config = dict(
    positions='relative_bias',
    lr=0.0018,
    beta1=0.9,
    grad_clip=1.0,
    sam_rho=0.1,
    weight_decay=0.0,
)
Rows from block 4 of a small image classifier, named by matrix and row number. Rows with one number belong to one neuron. Each number is 128 + 32 x the weight over its row's rms, rounded and kept within 0 to 255. All counts start at 0. Numbers have three digits each.
After each neuron's rows are labels from the 100 images, of 14976, where the neuron reaches its largest size: "peak at" is the part of the image that holds the peak. Only what is clearly more common there than usual is listed. The data: seven-segment displays showing three digits. In brackets: how many of the 100.
# gate: MLP gate (model.blocks.4.mlp.gate.weight, 336x128), inputs 0-127
# fc1: MLP up (model.blocks.4.mlp.fc1.weight, 336x128), inputs 0-127
# fc2: MLP down (model.blocks.4.mlp.fc2.weight, 128x336, transposed), outputs 0-127

gate.5:100109144082118140090119127101152096130066136107107055044146091113144104088176119125178131181122118127135129196137131141166148157096129168166144089082080100105108171168161123168188178040130105115097149108157040188127109126069181160120115099131139080164116145132167130103178111087125169111117096148162131118125111149155127124138163129151077155115171127120176141124129144090084129107137
fc1.5:188163122107151148089108147174125121128180170120094145119101189141131149116111120187059109126139135159114178120118090157099167096109147127107153150137132092159102157171119121109067172180126132173156113195093161159150132131093145170053133150166072092119165162091152132100140125190171104119150155086142127156161124095117097126058102183107085141069125109097148186073083127149175151127126
fc2.5:165211137100127102179094076111128100150165158127127137169106160084114086129146128130104132169163113093146143139128076055104135125142150119091143106149112126146063104114186124121138159083132097140151131111191100106081136142192120125127117078116080080099110150104138092120165074161146127145110172181103133152079116131155088103029165100154113132121166140118119146177140085122112135040188
peak at: centre (69)

gate.88:115106169066118117123119139105101105172112141121128110100149146161079151138129158099074095137193090152100169160135169192114151195138131176127086150084125122121139188124150104139081138112140122064141104113131172132095084208129166116091118124187108077146109155086186161158144121145096126134183111190167097152134211109122138108082100101082125131190177087154096113146090143112123124156139
fc1.88:112111120126145157069147134094151085128163094136178082162109103148100210119130157160137088126082096169108149116124167119153143096077120185072067148171158128119131120117072092107155091115116117145150156195119162127105105094095155102159125135178128119169149101082171162142109135144143112069098101110160124142193099152146088141136070121163132087137078142082092139143060158109119186205103
fc2.88:184141087114143114132141118149134101136069067097166145146078167125103125156116121074134177102148155075189093144081122108098054085161142097138094086174072189115160171124129107137101126115143122155081087127156151161125161157124145104129164147066146158108092158159164063111112147062160179128139130144117127149093084139149159136109134133121097133116129048105149145129192104094117099202089
peak at: bottom centre (46); bottom right (37)

gate.268:173152132149119151135148159113107147115081173131172178113213132172204076085113129109066165138132115083126136097164108148152106136122121109049094058080146151071093140101153102162105103126145157118161159154108171190175117119096110089119160145084176125143114131102153098165109118107140145112096162140084059119165116059168155118117118200139152134120155084155135103105157130135170119095112
fc1.268:103088170173151168151153197153118140145164204131152153129135147159135118145120153123116133146131096080146100125130126117153104125079156114043086128120169151144083148124168090140078148122196103103177092163161159196119109181133153147074128117143125112167093153094147140150100122159141184126110152100068053084166101111158166138087143188178172111143124100165133113105127090154151061098116
fc2.268:091118163119111083147171093125113145121110150189118112116074136106095132208134107148133149129111094101109104146168117105145113093137114072165131146060103172210087142120145159132162137148128103176170149119159148117131094079158090134129132131133087104129170091102096117069088133122119031164081154155073193134149147115118111164133085119133127109085078167034103135131114103140067098099125
peak at: bottom centre (87)

gate.206:139171088159063107144124170124132191098161141137105127150126161130115119157113158138080119174127119120147194159145174141141054145068101085183181153141164114069058146171130081171137079166090176115136117124109152091143163110156147126134128129163068119140122125144198168136115159165126051095145140158061141114114150106096140099097100097195094138184121135132138099138119133114149181100122
fc1.206:114085206099090126106106114143111147125100156132124163165181155134098169139121104064115142197103098160053098127110172132171118170127117098210143168158163102064084109201144138149141153190152101148173130165115139103150170112138154154165148101108087107170139150162169148123128137113084097147129112134074143111156126137146100177075065153132147121074109142159159078156155104098100122119088
fc2.206:185159094089163133108136103196098095101185086097107153121091118107078189133127116115098132143189103205082153119106131180150103114083170129108122138146140101153140101155143127144127190114133116131161156175135106116124137077124174162190142102111133136105139137115137143155134077109154135165141123097094071112116138152166186089112164106141113206114157129147070106173069076143147095122219
peak at: bottom right (68)

gate.15:210188147147062120113124128130141111089140101147158054154110105138149120119079129137116129177115092126104112106120136201204074123115119121098147120142111116101089103097098139144115147166178131186169104101077171139107096104176184182110158134103172110145063143179082074122129124180126133120141122137182172158099124152113123057072124134106160133137126171135125104120092133199167117149131
fc1.15:114123099177067149130119119136117062110103162117135103120124094156173112126158154148102127111207135144124140132055111085130128108049118150126109154068118087137148187127147120131179164137179157143161169153082154162121160145098155117033134158137129140131077165071139163180183151146110110135085076105143152113161148082166098119122125119102191104146116111212122191119126156128090111125146
fc2.15:106158112126157156161131207170159172130057135142075164152132085150140181093187183181116170110116136129145077150166093139117121126173168102090081063149167132158064086124166170145086139148089175178113154191101173102115158126108123082090149121137068148133125120114154133113127124125138165106145121161181190137111128113152107151149116110135119099056171100142106100137181144120171115122105
peak at: bottom right (27)

gate.74:151091146130139064109172092209078192147124101097115104179142125144074157164127165102091090110175063099141118138191101088116149126145128173126115099108121070167134177168170092160119100093114161153099130169146143082072107089072131197115088116124169122129176151136159137088124110130093153164151159157096140109155132181079126102120121114163116075093176145087126093156134098101095107125130
fc1.74:140156043057177125087093091112181137078141125132145136221174121188079102092115107133059139115102095162090171112137154164139124125145073158096148146099077163125156126125087164142095158111129144146129159134160140178108104149176160139064146147114176142116152151116127099090101173065124104107066107116127088123135124181105120116160168118132171129140153125110149113147138189096104132137066
fc2.74:146099216111096150136178126155103157152129089148100148126123121135137087153173120115116091112068174139132119146149107115122103130155179072086105180184091086152057167118115087087116126114183080153144079159112123127125111121169089096125115081074129082102165098173119112071096118161171113089121154091126127143139153131148217125129112112184129061084085106124137111111185131124096136178155
peak at: bottom centre (34)

gate.160:148195127130100091043131204103049137110158108142155136150111078121104178098143165134100115122135126123127150137229123098119113084087081082146197169154099135154125142163162113129154135148113112134111125133174090110139153196051143141142174121110130126157091203120129105159133152170128080094150109099116137135128093181152133100088145091154068156169154107132124136135093158073149128113128
fc1.160:132205108112076143087168132141066086115143127144134111108146099065131194093148146116096098081107156123081089108167109109187134103128104074118165142173134109152144157153122091124088106130121130146100102124162087107084143176055138130139174167147155138169115198121143152127121166149146097075143127113064135083106134172148085147120145054138064132094150117147109180149145074094115114070160
fc2.160:140071150159103130151138094135180088136161128073173100178135129121124175145119156120128130104200133166107073065147120136088122112055130133124144076169072163201138112206166130131100135090170086139119127148088150167125118142176108134154142108168142081106164106114099089107155132115091122155107150091172163167124128130148136115136133173080161088156149135133134164084138099084128023099166
peak at: bottom right (82)

gate.53:156117205047076036131104159148153080146106091118151090122099130104150161124124180134141067156136119152178095150168104136083115073148094113164105144131159129153115096128129130078153103152096169150114109150139106140118118117167182097110140144126148080090140181073146065151080137109168137136121142080125119109119123153198102055088165088098171104115148095145130112193132130115175115148159
fc1.53:136087125042107132095119130088156114103214158145129110137133135123085133081160114165089093095150062092164113082090122072130137150111159082159136138155142180104105162159105166150154087147171173146112136164120134128122125127098153128159101150178054083114150101122150180110146108154229172073107151136128105198097085129120130115091129064128107121100152126112158167099159155135094153113098
fc2.53:124095184114127065071103131073196070125125110123134093094148120127170158109150072126129112125135183090129123142171066129111114122099085159111116108133157097142179115145067080195090126125117162194147129138174128195178137114135168158132153133147159065081088140182113124100124129163073145084113161119165132143104169147126163148122145111153120095131115110108099131162060144117048109105173
peak at: bottom right (67)

gate.115:131154169141192110161109111118094105108137139058144129169118114140131079108078133118125108105115063193076101089064117160160182107131110086076103099168157119146179164096094144170188168142151103136131117132127110106129094123125122165118143084117115175116112161191129062080097091203134139092139188122154166112125163120097115073130137204127166168138115137130132105156187138160156091130105
fc1.115:175140180147109112229110157157104119105091107166134148137135095148142108141128144081149085107109110127124151221126046155109159166173109158181120129128154129151132103083099138079128123125174122086142183162133111109132124164128099127100142090151105132130146181123075069089199085114161144049094133098152113127101167097129099116169154151140177086145184180102179148107155127114144118145108
fc2.115:157112154051100178094081084218140192146116126089147154144170122131155138108188133117093134155131123099081086211179098156159113099075101082133148145112203131152157102172160102152139164112123164164113092134097111083141069140148150090105125129102105127112121150156134170118129177121123135107109183140092153143115134014160120115120113140114163124162147123130140064126129136140158148109157
peak at: top centre (43)

gate.38:107178099173070102102196175098103122108123096104090080145101172114165107113127139127138127070133130133095128106201186150151207087144169139143143117104093161147120121126068144130110126100148181082114104161182091159174182167117107145083126133116168139112113138120149055160117126147102149098127072169040068125133167168133114094111120129123108126133125086067135156138118153081086162132125
fc1.38:109184167182144090163201101108115097097138093167155126172104144142130100152111135084096084100156140175090146184062140119098147132134162166190097145150206116143146106156116110119156126118127180133152082156127089116107139112106134150095057111135064141082143101142193087138159170086130080163143096163082106149155103144103085164110107123080088128195117155127101171138117183123114111096140
fc2.38:135136089099153108108134153181154198093052130105100135120132127127118093128116096117158153121101108108092144099125141089091120128127134103116148142127117113185125112140098156041092128132192128185053102098140113124185070086128193080135111137135160102132127117088226160148093118163135161076154093151094097165109069174144112084129116176100150166106131076142123108096152153169110140186108
peak at: bottom right (77)

gate.319:174152164092063153150151111034142100165169150116126115116182147128101128151119122103074116145097189098121203200097142115151126157161119126124098139179126147117128138110125121141131089101039105113176104169168105129127089128115063114085176172129095135132113146107068130103130114103116140137083087146140124079132085101147167152068159119179140151136163103108123136064169118102167150115066
fc1.319:111145082113142127182184134115101118127126183130080119120139146138139098083106138134188166110161136163163167140125171111090124145096124159102088155129209147165115133079106171130188134143156167085085092098138093165065129085149134132116154143080150134118097127122138074106156141141122143168144074175127108094165099118124099084107077195139145157112104093168020147139083080141181103164113
fc2.319:122069127128155087156156096123121110161084108141179147100095116183127128069108113098079127205110113139099142115141163172115171123140120172140165085098091158134149134120130162124133164149146097196089170108197175183160149150087172102124177138062148199085132115154107097080176137095083136129130122160097140116128106186133120104142061139104113117088128178090157139126142081154072127080143
peak at: top centre (62); top right (27)

gate.187:137144136124147148119110141069119099134147118126141082131196116163182096079090106100112075090175158063142125151140083121117206153109142111109104142115096171146131076158129184078084135127104111161103097170148180129089139120159146133107063179076130157130133168139213159112132119142083110179145079107191151115125088161136166068110098104127129100136141064134180176126138150149113152150161
fc1.187:151177124101182085201148113111127104107132101150144168081134101141110115153094143155145118160135114162125120154082119160164061144127034107137149107113146120040082137143141116136177142141071115117127148178099121096124092168124161090157118137110136086107215129117132062124102095082183119121058122067116153106075083117172083121153167133137145089161153083144101079105118149106130118116107
fc2.187:113092153109083099101174121150131160142135117087115142084156155106163199124122162176116060113173162092149168171105072153119115128102099128153082127162120134094099146130122103086157158137108138180121159109145153104111158116062135127146057140163143126140150191138133155083115114187106131150148080117204149162077145110069142142123192070138146177099085120183070126112108125121103107069174
peak at: bottom right (91)

gate.263:088118159103128118116161074143118100163156173184133121182092040113128090137099104123153177147128160147108163090096136108133089141070155068107145118089118126101081125155135126111138163116105128141129159163096158128118115166168156112117131085137129061143120122148105106132107147129138120145123121140076117188147103136074155108075056126164122149145210125088054174080193189066115104103169
fc1.263:182118103132091178167095120090179186063109089090119142108144181200116205112179077171083102114158129066131129138129151114137170117152087149154134178171177111159099077113128109133143120143140099164133106132134181093132145094124090108123133177140118148162161077144151149095149160159155144112112145147156103075092089102143105147142116111128134099127120097158193081211092100141170155103160
fc2.263:159096105116163097086124128161149142112136139159142135124116154049187111115149097070152119147100184136082157151108120170162116182038150173136136174100137097091183123165076120129181154132131161126108075152072118111158125170086122115171188106130133104188158185199140114141093120100111171163124106125145179141136151093046070148165109123141141139127101168093134118121086122140095141124142
peak at: bottom centre (66)

gate.216:081108164099141118103155107141137049217129085064156093117137124155095183095125142114163132150151101125165169087117128146121087149155165135028083088083158094170060153078119130118104141103121125076132142109118114179154092129146130098151182107139164107198149179110130148143178149076109130120097147153158165163127113144118130143172168085126105123125088139119132175067074149118139139135140
fc1.216:049114159145111141109106115119136084163111108129127127118160128166117189092166172127109181139133144103181161050151177150097100151139139139072099107106184130175062133103136095104135108079117103055102136144146091194148048094113123111142139091162124113161129161112112170120171191078130116111132074144182140186147139166117140128191139080125119098138113102100119136092081156107083125163121
fc2.216:186194090138090102102133090121123198118133141162190227176142166180135140144127107081082128150141159148192149194195103175125135138096154121133121112163153165120163128142062080131137152140136103200120099140187106148091101150116111084143116148108132127121135084062146095134165158129155119097139147109143169114127150072112183162106136122087101158121153100112115123149158097164164113164124
peak at: top centre (29)

gate.312:099117161098157090148113161080132131140091100156137163139181136095129073145125133110150052104120144131145119115098108147153150084097069080059120123080134112116098102078162112104103100121172131136163137137096112149143116178156109165144058131184113127151138082106196118170162066122129120153185126168085093108135091196127145100131177131117121115213140090115117162202173091088171129142126
fc1.312:159103148139089117144167104135143121207131154103125090152067132169138137165142175120104147148151187144095109099049147092099150179121127165152160085132102143163193094122123077151152136159120062139086078081146194078129151102117097107119154127095151111097192116151075128133120170119170117110150134083170164100113163085095117128085145139115173115071046133151152117074145129155109144138159
fc2.312:132108103082084070100045091121135154139167092137159137125162155099128189102185140091143154097147120143154126148154133181155161172142134148128141080073103095064142072179151091082103114121071061112128145108144096111144151131120154155141135142136125092144102135124089199178145154190111163126087148138190151091103117118096151161108110051116086099098062163144104138126126125112107115090085
peak at: bottom right (78)